A small contrastive image-text model, trained from scratch: encoder patch size [8, 8].
Rows from block 7 of the image encoder of a small contrastive image-text model, named by matrix and row number. Rows with one number within an expert belong to one neuron, the router's apart. Each number is 128 + 24 x the weight over its row's rms, rounded and kept within 0 to 255. All counts start at 0. Numbers have three digits each.
Before each expert's rows are labels from the 100 images, of 14976, where the router gives the expert most weight on average: "strongest on" is what is common among them. Only what is clearly more common there than usual is listed. The data: procedural textures in two colours, tilted and lit.
# router: router (encoder.blocks.7.mlp.router.weight, 4x256), inputs 86-171
# gate: expert gate (encoder.blocks.7.mlp.gate, 4x128x256), inputs 86-171
# up: expert up (encoder.blocks.7.mlp.up, 4x128x256), inputs 86-171
# down: expert down (encoder.blocks.7.mlp.down, 4x256x128, transposed), outputs 86-171

# expert 2
strongest on: red; ground colour: red; black; pattern colour: black
router.2:105126102108099123181139093057143125136120144115109130097122178133106125148101133132156119104153112113102143129122102126178156093136069112163091146129142088141152099147136181128108130155105127146107122080126145109114152119095121114136133130140120139146153134
gate.13:149131157149144178111140145154101115121110094122131171109178077134145104110145125104086100181075145166148135130089136126109084151127162159117125116094095158099094142122121115122157128137135138125176136150147092142160177172138108168148147098090129115090102109
up.13:100116138146152121129141149139138117136117133116105127130110137132120123117111109162137107119138121145158144121131113109106147098123131153092110146153124167129126140121162131119107110115098141129119085132147163126108097118120102119161123137110139112057122084
down.13:151137118126134125102143106086123142099103119148124075092146113154176080106108127159130088156129170102110123145130112163124137104199158122110126107118131093124140170171161164147136109121154158103117086116133128086116144152114102116141085113147141124148075125
gate.14:163136149152150182112135135147104118110110104129127172105181082133147106118151128091091103181072139157137132124090134128116085155125156167114134114094089156087102144123118114126166132135140137131166140147147099141161178172135117177145155091090133114100104116
up.14:113121130169157138152138160118128113133137157129116123129109134144128127127126102141123120109139116155148143120134112112097145104113139182089111135157123198125126151119161125117127119120096138141114079135150155127118094110112141146172136145096139104087104056
down.14:153137116129134124099146105082124139095112126148124072091143114148172080103108133157132090150129170103110122145129116167121137107199158119109126104122128098123138167169165158148138110116155157099116085119132129093112138154118103117141085119141137125148079121
gate.15:150137145147147181103137132152101118112116101131130178112177087130146106116156129088096097183064136160136132125082132128123080153125155165116129113090091151089099144123118113123164133136135141129168142149150089139163178171137120178150151085098128116109107117
up.15:149113113161157137136148122124127151110137162128117146118119127143132127114135095144152102118151112135107147130117110120099138110117148173110118132139113146132111148127189136108138147119077149127105090124155145123125116106104164096157121141102118119129111059
down.15:153143116132142133100143107090120141105113123155117076084151109157170071095114130152126083159120173100108124146125110163123129103200155126105128103117123101122135167165154158148145107122153168103122083114134128093121142162112102127146090112142140123149075129
gate.16:152135147144146174102136141143098107115109102128124181112178090129143099116160130093094099185069136158133134127085130129126082145125156156114125111086090144096099140121118116124156131133136149127164133150149091134164178177139115176142150081102138115099108119
up.16:108153087146169138132179155109134113126136150169131116142105136153111105135125115145150133071184122145101141169124112142084167096133139153129150104190112139129119122143178147120119158099117120110109106094165145117099125102094152085189127158122155129100131080
down.16:154143119133139131099144104089120143103114122153119079084151108158173072098115132155125084158122174101108124144123111162123131106198154125104128103119125102123133167168156159146144106123152167102124083116132126091121140162113102126144090112141138121148073128
gate.17:150135146146148177103136135157100110114117102131136182111174087130146103115158129090099096181065136162134131128082134128120078152124156166117127111090093151095096142124116113122164133134133137130170141149149085140166178170137122178147152086100129115110106119
up.17:166119116164174132129144124133143152116131153125125143119115124135132127098128091156162087111167096126102150131125097121107153105112145170121118118136118131144112143129185144101143149133078142128103084123147145120116124100111160092159123147113124118129120091
down.17:155144114133140134101144107090119140104114122155117079082154108157168070095115129151125082160119173100108125147124110163123130102199154127107127101117122099121133164164153158149149110124153166104123084112133128094123144163111103129147090110142139124151077129
gate.18:157133153152145176112133140149104113116110100127129174109184085132148102113149128099086095188070140160143129122090136127115085154125156165112129118093092152092098142122121112125159133135137140128170139149147093144162177170137115173146152095086131114098103116
up.18:101117134171136126137133144124140135134127154124119126132113129133122126122111115161128112119136123143149139123131116117099142098120127178103102142161127193127123140111163126124108105116098137129118096139137157135104093112123119131166123146101131109079114065
down.18:149137118127132123100142108085124142098104123151126075093148113150176079102109128162132087154131170099110120143130113164121140103199159122111123104121131095123138169173161160150136110123158157099118091118133128088113141153116100117141084114147140126147076125
gate.19:152145146145149164103144159161094102121119104126157176116165077131150100110149130100090107175072154167140131127096143122098078153133170154113118112091095155106079140119127106126159133132131130110192129150134086148161168162143124154140144098096115119094099107
up.19:131090123134148119149137142124152146131102122100070128116116151126110125113112110159168104116144109111141156122101110115124160110117116132114121130144112112130147129120166143124098122119100149132099095127146160106102111127125082099166137138120154124073144092
down.19:147139111119136130109143103086120135111116119152110079090151118155175077103110129149131087154127174103116127147126114161124142100201147122104137099119129093123135167174152158149140103122154153107120082109130128083120147151107111118143089111151139126150073129
gate.20:152136145146144173102137139153099113118114095131137186115181086133146102118157124090095102183064138158135131133082135124119079147126157158121128113085094145094091145121120120124160132138138143129172138148148084135163177173137114163147151083098135116102110116
up.20:119126118142177120165130156126135112144139139148130126159085143134111086109138108139156100093160110128141142136107082127114143091127147152099129113142112153143133126151140121113114148112087137109112067133134139108107109103121136124151129144124127111080129106
down.20:149141119129137130103142104089123141104113122153116076086151110157173075099112130157128081159123172101106125148126107162125134103199153126108126104118128103123137167167154164147144103123152164102121081114132127086117143160112098127147092112143140123148075128
gate.21:119158107116124122120118131120120056118102128095112149134135130068120133117135136090127135131116117173143120099092142103124120126121123113131118094119066122122035108130129085139120148138118108116148115128102097105123155136151136132115154100121091151120144129
up.21:110135119102130124136128155108137072122087124143111128153123144107122141133115154108143156120128113154136118119119110109130129109120107095116141104127119118117076128174137104114088124108153122141127117103128122054103148138112122118115119110147136137101137179
down.21:111119123113114108129126125131125142158129147134141136132116116189165202136071141152132116117171106154166127131133140109122155121141112102116133125140147137145139164143134112170107127149126079190125143080127131143148141100068126124132119122152128169140114118
gate.22:134156154155130143096162160141082100118104135146161135118173047148173110125124101133099111146112164144122106144128171139095122123147181144137115102135119148114084155122127138153139105160159128099205138131145079168132160161127117141166130109079121131136084101
up.22:130158110142141138100147159150113102133143170164129127096135102146137115124128102128125085126123153131122098159136144169134136120163134149143085069158124184115110137106108124175161153152159100118141125108181129191122122144114152141183138115070166157150119143
down.22:166133123137147110095113150135162141125123143155121112142112142140155107101119099151172116147137122080145132142138082169137135123156150099115125084124151109116137150146156115143112097108142143114103131114142135139114125120110130085132101147150142130147102184
gate.23:150130144146144182095138135152097123118106095128134179115178089126143102114156127093095106181070140162133138136087133127122086152128158158121121114089100142093086139120117121126161130137136138124174139149149093135164180169141113159139150086101138113099111118
up.23:100134114135174129118128183136134099160124146145129121139101130145110085105120094151162115105150130129159144146123114143092159086143148128107136113160117136136121121149143134134112143097111136105118081119159151100107109096111123100161128136117147119068130101
down.23:152144116132136128109143103087123138105117123153110070089146114158173076102114132157129085154125175100105123148128107161125135103198151125110128107120125099125137167167155163145147103123152164102121079114131130087115138154111103128145092117144138123152073129
gate.24:143137150146146170096141152155100122128113094127141175116169083130146100109151127102094102176067146167146137129089136124114076151126159157117126108090096143103086140122122110122158127135141133119185135148142084142162175171140114163146149094097127113090104113
up.24:113118112149150124144139140130137122126115133124109131113117123129108111115111117148142121131137127126141141128120128125084155090138128136108131132142121147134114119124171135128088135088095150109118089128143167105109103110125097098162120143106148119077141084
down.24:150143114128137128106144107090125139109110123153117071087149115155173075102110127159132086160129174099109125146131110161124141100202153123110127105116127095126136164168153161147138107123152161101119083113128131087119144151110107123146086112147137124152074129

# expert 3
strongest on: teal; green; ground colour: teal; pattern colour: green
router.3:127113218123192123093124164195146153163117118105143138134141109153173166113115093159128119152144107152162109126129124095133133136109147090106135129124143126134170187135104104129138088147144128148141116147146127119138143127123110129118127102162149142134100139
gate.13:146149080111100152130144107097090121087150126134139140120147114121121110156146105108112129137111160124132129129118168147124112156153129195157161127130113159114088106133132145140149177177116119099173178124133103145149150143129168139143125098106109135128127109
up.13:108155133092122097173094115066123069141120118124172092155119130138135151136098098137126122100139125120168118130148129123125143120123140092104169118114117125118159139133115150135073084126118091139106120123089151061097117120120137100101077133170080150163118117
down.13:113180137157145150084129141150151159144089130151111127083147126162109097130144135139131093158136116108104146196145089148132139109152115165103124109119144141130146132125162135125117095127127159123099080075144150132159151127088088153128133076118127116134126198
gate.14:160139098142096174126153119125085125123113100136133167124169109113117095134160093098110121178054158143125139149102141162125078148136150153155120123104114099104097113109118136125156150116134132123153133127142102145183155160138129135136139095110139118137133143
up.14:134091076090118144075123139147112147175114072099116147138136134060108139125147118105128134140076123180157140118122141134148077126114155126131128150100131090120112107085109117101151132099127095107132110159116134105164118143171132114107134112163110116122154140
down.14:132153153141146106180093099109169116078205150142128115122136130161134090133146165122143100114121149072120141146117077152141108133153100144175100101126136124130164132100097157131144131138129168122118151110117127149104101151111150165145159153107156125143135152
gate.15:149141102135125165121137143130100089127107089131138170110166113111118088118163087084111100170061133125127157133097124166122079132124154137155121116092107116094117114104106149130154146120120146127126127134129108133178146160148123139135144094122139129143151152
up.15:141131089061091130113109134119088131163143087103134129150118120088125159126164116090099133111109126152152126123129147121137075133099162133123148142099135138113122121104134138092152132122116089121131120154123130126156102127162159129116141133140108132160141121
down.15:132160167137159124161095104112147142098191126154133151111152110156136087114151146109126090118113139075121146145089077152137105122150104141156101084121122117123169140114114163136162113149131171120123141113147103134139117154116132186152165132111162142129141157
gate.16:147137104154122174118156120123108112101115120138127186097178121118109081135159125085112099166080134137117158149089122145135090127135116174144114110104093135091097101110134144126159152141125140123155139124148091139163178172128125173156155091097137121133141128
up.16:125080122120137147099111077132118163148164078133111124092085126132140129099121164123157131104129131158142126127122119120219108128135129144161145146113122215152138136118146159097158143193091109105131173140113151118084126132128160114127115134119092114121101105
down.16:157169149144156136138102106111163130094189135147114152112123128143115073111147154098138083115103118074112163154113069172151105126140099160158095099125137122121163128110120161120179113138120174119112136125146125151126113153129141182162180133109143120139160166
gate.17:147134107163125188125158132136106115094121121140131175113169124124109086138156107094104111168078139135120155159094117150138093144141120185162112108108110131094104105115124150130154157138124145126147146116154109161182165161124133163162154094088143124136140141
up.17:111103109086103138101107121131134161111132057129123136131096151113123132122154165091150109098123102137125150132115100123182071129114116180136153141112127172124135131119146147098121147159107099138111161138118136077108120161129146130149138137143120130099131122
down.17:133160162132153130156094118122157134099180130147131154120129120143126076096141148102137070112112123083127156147090072162150107127145090150161104088127140124121161131119112153119160113153129169117125147120147105136129127161121133175171178135119151115122143164
gate.18:152141092145094176123158121121094120115109111138135163124171115115113097135157105099117109167063151137120136154099136160131084153141140161170125117114111098109102105115121148131151157140139123121148144123145103147172165163132135138144139096105143126132139147
up.18:110068077095116139084113134134123155162116061102117146145125138059107139132168132091131136128083120171149138105106127121148045101114135142135149143089128132133120094100100109098141143130110075100127121165106124109150119146166133111118143126160093117114157129
down.18:141158153133143100176091102100166122085202151137111124117133131149138086134150160120141094114118156080129145149111083152150107133159091146168112090121140120130162133103106155126156121146128154121127147119132117135111119165112151181140166151128141115153124152
gate.19:108116061120084122142120095105113088113155142148111122153127136074127123128184135108126136114115147116154114113119143125127096141136133161105151119142107143117066111124095105135113191111135091108145131167108104140127108122168193120129144134107100123118131117
up.19:143130146136161140133135149136137133134089097102122141110140150146108125118092122120130117154127103141107152137120108135142147117116106096172105143094145067122176126124151165115144103127111172147093136095132167087135153132105096140127122120145146138156150133
down.19:080100110101125132088142152113140130170127106138108150123145135145114128146099127111156113114129137117132150202106109157147129098166105130107166089162159136150124128144172093140123098109097113144098102065129127090158140136070115121150152118156098141149145173
gate.20:146133071138090176130158118113081113129109111128138155114158106112115077133155104089105106155059157145101143149092147178110076131153137157153128115115111116116088098111136134146148152113129124101144117123133114134172156165141126135136139108117119141140136137
up.20:116092093097121142088126156162120144152105073128127156150127136081093157145178126092118146134103104151150138111136128100154072122093128164144143136103115129123123101106101120084138154133118114130120118162123123117153117140157144127118153129133126124096169125
down.20:148150166137161123155081124118159134105194112144133146123136111169149086101148152105129090131093127086131150145116079158150094138157099144160112085111127121126164142113115136132171112142126157116129159107142105127122128167110150184138175135120146120134119159
gate.21:144142103153117176126154131122102107105111124147136168106183110121106083142151099096109115167085152133111145159087133146128100132148131176161119105108102111106092095112120147134162162137129138110156136120148105153177176171129124153144145086097139130130139135
up.21:138057095114172157083115146184110121176118073114134175113121121106094130115156133087109127127102121156138134121105130104178066126122131162141145160106108165136118100072091118103156160149085123103129087146112124103148133154144150114127145115132099115127149104
down.21:141152158146163125150092115133160126098203137156144156132115121159128072107147163105136090113101139077128147153116078166149097137157098150164087095126133135127160131114113155125162112135137168115119151115138117160123114149116144168161176152109147112133134168
gate.22:150138102159122178126163117119101111090119126135134177100182121114104082143153122091102105166080137138109161142095128147132091131136124179148113112105095134096100095109136144131158156142122147118155139122153095141172175173134128169155154094098136131133145120
up.22:122059145094123133107095129121109147165130066144131134077108111128144120071144147133150101090147139149150127125116114123209110110132131149151144139130127196135138141139141146109114126185112114110141145151124144118101137168127141110141118129131108126097113119
down.22:142171155146148139137102106117160134102187134147119151112127124143118072112146152102137084115106119083118158158110071171151105125138096166161089097126138122122167128111117161118170112142121166118113137120144123143130117151125137184163176129116144120144155168
gate.23:149137083144092180122163125133086126123118107132127161128172114113110098137160092097108127176058157139122134153107145160124079157139145163164126126115109105108095100108112142129150167125140131120151135121146101152181153162138132133136140096105140126133139138
up.23:117071071088107136094116117121119146167122068102103142130129144053099146132168121094132143127086126169158138105109131128153060114113145137136147161102132096128122094101105116090144137113125081101121107161109137117155109139171136115106135124161100105125162126
down.23:138162157134138100179093095095170122085205151141120126122134131156140089141145166120144097114120142076129144150112081152140109135151093144171114089124133118123164135106111151127152129139126158125124151112129121141106113159107152173152165151120145116150129149
gate.24:132143067151111189144166112097092118104122127152113158077160133114094081159141127101099110151100150127099152179105139175143114116159114160158115117124098130109108092118118152131162159124128145102132119112144127135162168162133116155168135097082135135123159123
up.24:158093099099199134088105164186123118164148104117159156153135121105107106082169116092129128138093117139145147108121124127155084155130123134109162122112106139134096095101117078133152150145105132111135110142124115144141132140154151122112168123145124132130148145
down.24:170144127174167125113102122128166123111181157127112137129126129149140101128143170136132125115124143094136138154156096146147142136160130158119123089125104155142154147104167096120161105140104122118108104121119139171135096148116156166113176130099126103168118169

# expert 0
strongest on: grey; ground colour: grey; black; pattern colour: grey
router.0:151139072132072122141119126105090111107131117160151115157119113145105130145149150046109156115091158109103123135145153155071093140121155166099146121143121118081101133125159132123120153069145132129107115109120134111132090125124137115103113165103132110135125110
gate.13:147145162134142158122120141140120133120108090111095184107176112130143107108136120136125082160102106151144153119080107092162106139123118139137129099100110141121139138131124133121157120175125133149158150142138085125172182167123106159155162083118141125121123139
up.13:167117067139126109108094095111144136117137161116113105114102177079104106095102147106149129089136124123108137057128116146151160078121088191108139138134136145117096096111159120091135111141104121121136130144083150126116126108126149125121128138144086080144144119
down.13:167107094090141147186132168101129118131130093146181115132143118148116117110117054134123103147129117117173117130160138119116148103134124165166140118125112095123115130150059152160128206138131131141134201108119137106113110132095173114136089122096118159112153117
gate.14:143144116144132123096102183150154098092123136141126131148127115108136074093145147135150122133089119116134135105123113146112114129132129146113145086117088148115091130159129107117107132123127129111133146170108113161105125126157129116120127137084123090086119133
up.14:182123189134080116137126127118095156150079128138122141138139114190154184127154095105121133129125116116124107134147137109131130165063152149157096147149152080050144189130107178094126112140179154175139167115151126123133124106105142118129121135111174116128085109
down.14:111148163136130102131117149162111124171091107130108145129133117149157163134116131157131167109152100181137124142092131123131128136052148084161108130125155142113145175125129118045118109101156099165139127143130125113163135114128081125102116130172162107106089129
gate.15:152123118130175152102122155150132117098133107095132176128154125118134125116144095109125108157129100157162150105101104105180119133125113155153122128102101134153127120110119124137165156177094121143147158133130101148170171149126145157163195083108117147127145111
up.15:197094119120121145167162129069096179116144109117100125128129140174134164159145088080125132125143113126108121141140141125151118140097156153165141141143147073126171154124167191134157152138121143180108142101157149116161129118108162115149117131122144160178127099
down.15:136090132106138143153109158141111121119136109152195151160132114113131087122152055114145120146111128097155120092124139124122109109150122146115122109108112134136090123120046124161138179127144114121153156133123103131143104112131165113133118132084127131115129144
gate.16:148149151145166165122124143148125131117111113128106185092175111134139103110136115130126075169104106146141167127079093115165114132131114138134113095097091140105131131113120122131156137165126131143147141130151087138159191169117100171160176083109149127129129138
up.16:175094099131127129105119091120116157113131122095076137105118162121100115089130141099146138119116137138080128089095139127168133102127085168138137147117124143123091096122160146098137159164092120123157128128098159119130154139125143126112126119133087115147132103
down.16:154091107096148150168129175124125123129133094153172119145129118138110110101128042115129120144113128110177121125157134117112123123123126165172137129117105106126113124140060145140142199131140129135138181111120137118128104126106174110144103133100135152108153133
gate.17:122116169174145135109110117134165128123095102112103146121145154146122128120146082111149114147121063117158162133115081106171114158094109132146058134115137104125165140096108151102143098170124151172108113117143120130139142148099131117148152130132160107137144179
up.17:138116187185101124127109138121168107139070108137104146137138144161145122120140060107168119142120084096166143144117091109144128145081106143150075122128135090102141160103086140110122065148149154170111134113139121136128135137098127111140138138136158100121118171
down.17:111109142096132131175107196129144138135143121154151103158103143125098108114141093119157123119140147089165120142153128141117123112138097113145131113146116124117115123140051102144113174117141117126134172120126159086112066104124150105135118135123155140088147146
gate.18:104146099132181122130091136144181103108132130139127132111125139034100078102127137173145108119159128123121135095110113141133165094153112121135147109122115177183110060158122088145130135126125116102129106189093122136124130141164091141135143117124119142088185160
up.18:105134099137162111119115120103138115121135152144146103109105121094122079116096155188138129101149144119081118113134131181103160085173141098120138112146153157162123104171128119165119110098134130088117103154098140124102107115159104121119101135120102153115147121
down.18:125125104112109103133118143126132114099160171123138100148088137066094104122173149133153116102137189096115123076142137163124127135203109128103141103142094147133112079123105110186122126185126125057132101161132132124101099129191165120101146129103129154123168121
gate.19:134121123143133149112106124128129112091100120102091161110160136107132107106147109135121087142113089161149153121083114104182124137112114160166104123110117138112137114101099144136148137193105114135163162151124080140140175154137131173162184093107126138130142121
up.19:146182166090147155134162137085114200153154115135099154085121123163122109139105153096139113142120148148131150125084116115148109098139103127110149092097106129137127135162186124117161115125139147136136115097156147127151168159104090115156099127127131094121108133
down.19:136124142096139135167117178141125113149122090181187141160153100165133115104126061123133112162090161100178107120139130131099093134142150148148143127090122123110113142159066136154141159124178130146143177109137109102126091136088149115136101134114144136095119137
gate.20:147148153144150160120128140146128131119108113113087181091170116138131095108150117124125068166099110150134163136079098114172105134129105142144112090102084141104136130107116123131171131168123126150141139124156096138165176178115093175169176085102153133122134139
up.20:172076123122136144114110103116124196115118102106129137098115149099123130080137135118148147138109135134110125068094133108144118132108102177160132184091143113127096117152151149080134155172113160123157176169075140116126152130140137135100113138145064109125121099
down.20:167108116104161147186129185124127132127129104152179117148133112142108107104127052127125118143115135108178116122156131120110128118130124162159147126128095116126113121151053136149137192144141140132145185112113140116121101134109167126153101125100133148108143135
gate.21:083129116140179134086093126181196111098150116115139121140124149115114094108110132164129126144129131111183168119124108130126131105158119136092141144091109167182123098111124089141108126119050112104108132146090136148109118131144111130132146123125107114110133142
up.21:180132147138127126183130144105106140130103135115088161086160119126129157117159122120130094142145107147093116116095130084163152163099097137159127091126098111095135133119114142126160145174156142163167133126158103123151168150120140153135147099108159148133143130
down.21:123150126135098061157132111124096124141144149131095151135116155136130172139111159141153137047140137134137136131069135115139122132067099109140122137197128104121128145142128118121149134107130095166146103107114124107164132108119103149131161135194139157149122136
gate.22:138127129116154163084110141168133115127088085108120179126156136111123090100119108147133090160099101156170166124090102119173118136123119131149097118085118142133141117116123137127134150180090106132134142147124089115155169150133103153149167071140128130113144141
up.22:161131136133132124170098084059134145099143126094084125091117131129145139119119186070142130119129115128075151060124114123154108078108087180116111156119123152101127138120166139100138124123089144138141090143083141153129128136114136138142144152096098099102107118
down.22:124129116097125142192125161118136112133136109155161125132140134139115107116122067124131099134121121122200128134137125121115131109114113167162133134144114110102111124148045133129136197137141114141138184119116147120121104140096160103140114126095145128101140135
gate.23:138127130145152156105125146152135124116107105112121178099164134117132103107140105118125098156113096161134166123081101094166112139130092142144118108103101141125124118116121128129159133176107125137156146127131082133163183172120110153163189081115134127123140136
up.23:193156131139153165145119117115104161078111110143079145097138122142120101102144138094123109154093123126106140096123126126141120087109118223136147114095100150089127136138151162103140174165117190138144147134127139127131155144123129145132119109089135113121118106
down.23:155112112102145145185125180122118143124144108156176112149120112135114105118134065119132127124112145099173108113157142129102121127135126162162147121140101111121114120149050133155144185126153131128140196119120133123119087124116167116143095146089134155097152128
gate.24:153136129137157158142135150132107121113131098114133170097161109121135114118149101106103112161120114168129158116101124081169098135121127152149099125082095133132139124100127129109177137167102122145163145129134097152181177150121133164143182071111128131139136116
up.24:155106125118125167148162140096090159113142099104115122124131144140118159145151112113113140115152122139107110138134145122158134151106138152174162146133152126137180134116159196107167129156123164150122134104160135130174141140111144140123100127128149151179145116
down.24:159098130103138149149122165141111118134121093150203138160160093141129098115152044120118115171080135118169107107144143125111097127135158163146127112087120124117115140124062148150144158150144134130155153131134105122141106145121167132122121121108134133100128143

# expert 1
strongest on: white; yellow; ground colour: yellow; pattern colour: white
router.1:128137104161146144103132140168129128109147134129108128123132099074131077119157124146113123142110134140143143124106128139128123153149147165150143121116105176151090090102118093131138149145104124095192171182116094179121136141172140165154145117095111111089143137
gate.13:147155153114116161136141119133101105139100113132125179105179122161133149133129133095119091164105123158118139149085121108144104125120109131116130102095110108087144152140130156128153134137152131177133120096161106102172181164095122140129153085124162134133116128
up.13:165096125158162123114139183134134125165136146131093130128122180119070117129081114146141135121155107117121142120152091182172166145140096139157112138152176162138151100140112127112080127128160172142069114116142167131147148094119109146135116144137149125098156170
down.13:113092131086130123131092127151142118174104091135130114135127126188180167136138130138151122129145057121153107111129105109181143152098137129154145128127151124120164194142110127129101143206151118210124167094151108099089137148041126121107128128140142141109126132
gate.14:139128171106118152143146130120087124142114122132139173125165124182132164145127139090120107163108117141121130152098134111146102142101124129118116113098135097085157176144135174118132141132159130189119104084171117097171174150076119132124142084135166129154104125
up.14:160103103143149119099112169151140135144102113139110112091127164119095126099091091139131123114154108130125110115161101168154170110121113126163145136156169170132164128165114139121130084135171176139066147128130148154121123121124091143123084132120150140072171158
down.14:104083148102132138105092104156134128168104092128114125116136129191171155141141136134135118136131049120139115111114108113176133148091135130139137132120153139111171187126116126128115118209139118199116163096146116093111148163058101144109131111140143139110127141
gate.15:090112146076106133081126120139141157181088092142111129120126127108088090130128106142122094117124142126179144125093116156116128111149123125140124127141160136138111108131114107143118100124127087111162137145118126147133129190146038123155130099163123122090149178
up.15:086092155067087125075126128146130171195070084140121133131125129112100115126132112137122106119125135137173125123106130138119123123132134121146125139137178114130118122130099120127109093130142096123163154144122120130135130180139051112130126097169129109083144162
down.15:122125132130070107121130105100159143133105143124128120124115155101138098139096128161171101117155105115152153113117096137130147103167103097120127132132151065160140121154132164136116109153123099078119118128120139065105131112115126118140100131187115105143105125
gate.16:133120163116109148138146118123087119155093131134143173134168131192137175129128158105125120159113125165106118142112144103135104138103126133102120124113132092082144169150123158115118145129172130180129106085168100104159162145084128119120154091114164141129106104
up.16:112124131122106115128109178115136107122099128156140105134130139118125126116106110164133111118155116136129111110190122162107182099128132137148130142141195149118134145186122141134103083117141172125106155133131117118107124103136067126138096150117138129076143122
down.16:126083155103123122118094125156124120158090093132134127123142110174189164117143131144131110140146049142136109102112121103151137145085141121133129125116140133113148194132106123117117120206165110219138154112154102079112162144064112133105129113146155130107115130
gate.17:160106143131144151133153145151105145142117118129157163108149132191121175128116133083119125153117125145081131162128130097133119141112111140107130125127129118093146154139131158113126153118143188188124115078169137112168167136080143134132141104112170113128105131
up.17:170136097121170126124119178188162127114128120136116125130111147142092122098102119119136138135134112112137179129140080149140153107135097158108141127109114177148120112151133099125113156105085170135089119106127174147126134117105114154124138129126139104098137180
down.17:131079116122124142134104120156120138183126096135153130150134140172149190148153130109138136124117045120148118143110115101165113160036124144160143149133133128107151171111120123098159162193149117227122144089145121131139138166060142166128163132142124123136133158
gate.18:145132150119126161145148135126097108141094108128123178112166128168125151139124140085119106163105125155119142155088125116144106133107109129108134117102121116087143155141142154112137135129157132173135115090171113100169178155088126147133161086130171127131118128
up.18:105155129124143111093093190111163137137120122151147124135125170112114107111095081136148153128147113119146118101143096168150151093133113129158111119108187150136166133170075134121120097125133153127084160129115151093117135085127103123129078162145131095088135164
down.18:126092153109132125115095121153133120166101092135127123118141114192185166122144130135134108138136062127132111111114107107168132142094131134138128114118141135107158198130111123128118124210154126223133155092157098085108159155041115137122142105136154135117117138
gate.19:141153172096126160134156126125105126162101115133135156131155130176115165162107148102121109143115124156121134163108116114141113122118109116095147114118146115099157163153141182121130119134156141168115097079161140076164169158078117134128130092147159123139114148
up.19:096141113123103153100123144142142138111103093119084160094146138118092091108135126130143105163081126128174162122072121152147092129134101136144085125083159158114100116147119105125131100126118092120123186127122130138145138159126063190118145092140131132078144126
down.19:118077174113143140142099123165116121151127112110097124127136102177178154117169137107111132127121084133133117110114124123162130158097140130150138113141144139085152181112089117112144115185154129165145180132161097121117140178117129153118165112113156135114123136
gate.20:139145155117115152133139123131102110139104118127125176114167128168134162134126125089116101160102121149126132141091132100147102132109107135111124104100122106078146161133130157127143131138156128182129124094170118097162170153092133137126160087125164136138112113
up.20:147105136143132116124128174113143154168110135135117114112128167130116121126100103155154122117159095114116123128150090167143167128122112121162114134153200117121171132176105148117089078144171198156072123114150148103130138097109088132138084164165155127098150156
down.20:100087133087129129118091123155140125177102093133121113131135121188177165137135131145145122137142065119147102108131105110186144147102140128146144128122164129121170193137110125130097128201151124200123163096149104097088142151048115124109125125139139143110127135
gate.21:140154153120124166135148133123104110134106123133125176110178122163129138140130135091113086159103125155119144160087127116143102122116116128113121102096110107082146154134130161118152135133149132168128119083170116101174181165092127149135159080128166126133121131
up.21:192118106143177121152102159125152140131118136128097127090120166125093117086101139150166124127150100118134131126125072160187160113132090152137117107143174160130131121173113122128105127131153186140112121134140146152132144101123092178135112143112156120119157193
down.21:101080113073120140137088118143132127188110083138135116132136122178170164146135135127144122131129054114146122124129100120184136159102125135145163130129143123118161181145111119133086156178143111205118159083147108095099135157050123114104127134133131144113136138
gate.22:141148153123122168132145132125107113133095114128124179106176124163123136145121136098112092165105123156114146159089129118143102118119112127116124113095116113090150147138135165118147131129145133173130116081171117091177186172088123144136154082134167123127119131
up.22:181119132155183113126100168130143140149115102115099137126130167122094123110096110121147127145141098124156130099145093153155153126120109129136120119126175140136144124191093132112086087130139196144093113133131155146129133080125116141128112136121132101096151165
down.22:113092138096139135130090125155141124172101083136135116126140123190177165133137132134148117135140056115138115123128093116185143144099135131149133126122139128115173195141106129128099138205150128216117161090149105090092147152038116123113124126132146137113125139
gate.23:184116133143120129136125101149123130118160128118117159139131131142153146116151114068126119144111110133132129121055132119140100185111147124144149138109113090112120152110135125128175180136120113159127138127131106154143140109115174171108166133118124130182111109
up.23:170118125163162091132086130155162148122156156109107118110092157108140136065144133132153139100150099100110130090090111116148143140108133096144131142128089126143127122096130104116144155136108132122111118159098134166098103099151152136095137149099108116167141135
down.23:118144142128110098123153121121133123135118125108124160123088144132118158152078134161159118114152100165160153093123127069133140137120123124117097143117142159184143123127149124122114119148085094148126080090103128143168142104100082131143125135134106127098124143
gate.24:146132153119128171137157140136114131147092113131130172101167134171119152147122142095121107163106120150104144164096124121146101136114108127115127108106122120091152146144144162120137137131157147173118115080171127105176182165085124148138147083131174131134128140
up.24:138187120128129103105102136150153131101138125172123140145130163118082122099095136091150119119124105122103124097121086153145122109142099168144130111122133184134127111181101104145114140122137193125101157126133153124104126110127119141145130138117137133087153123
down.24:122092144102130139118093116150135125157098093136128123112154117179180160120141128127134107139126057123136117124111107123163133138090130141146132116119143132098160194132105120128127134213152115210121168100150103083110154166052117133121138111134142136116124131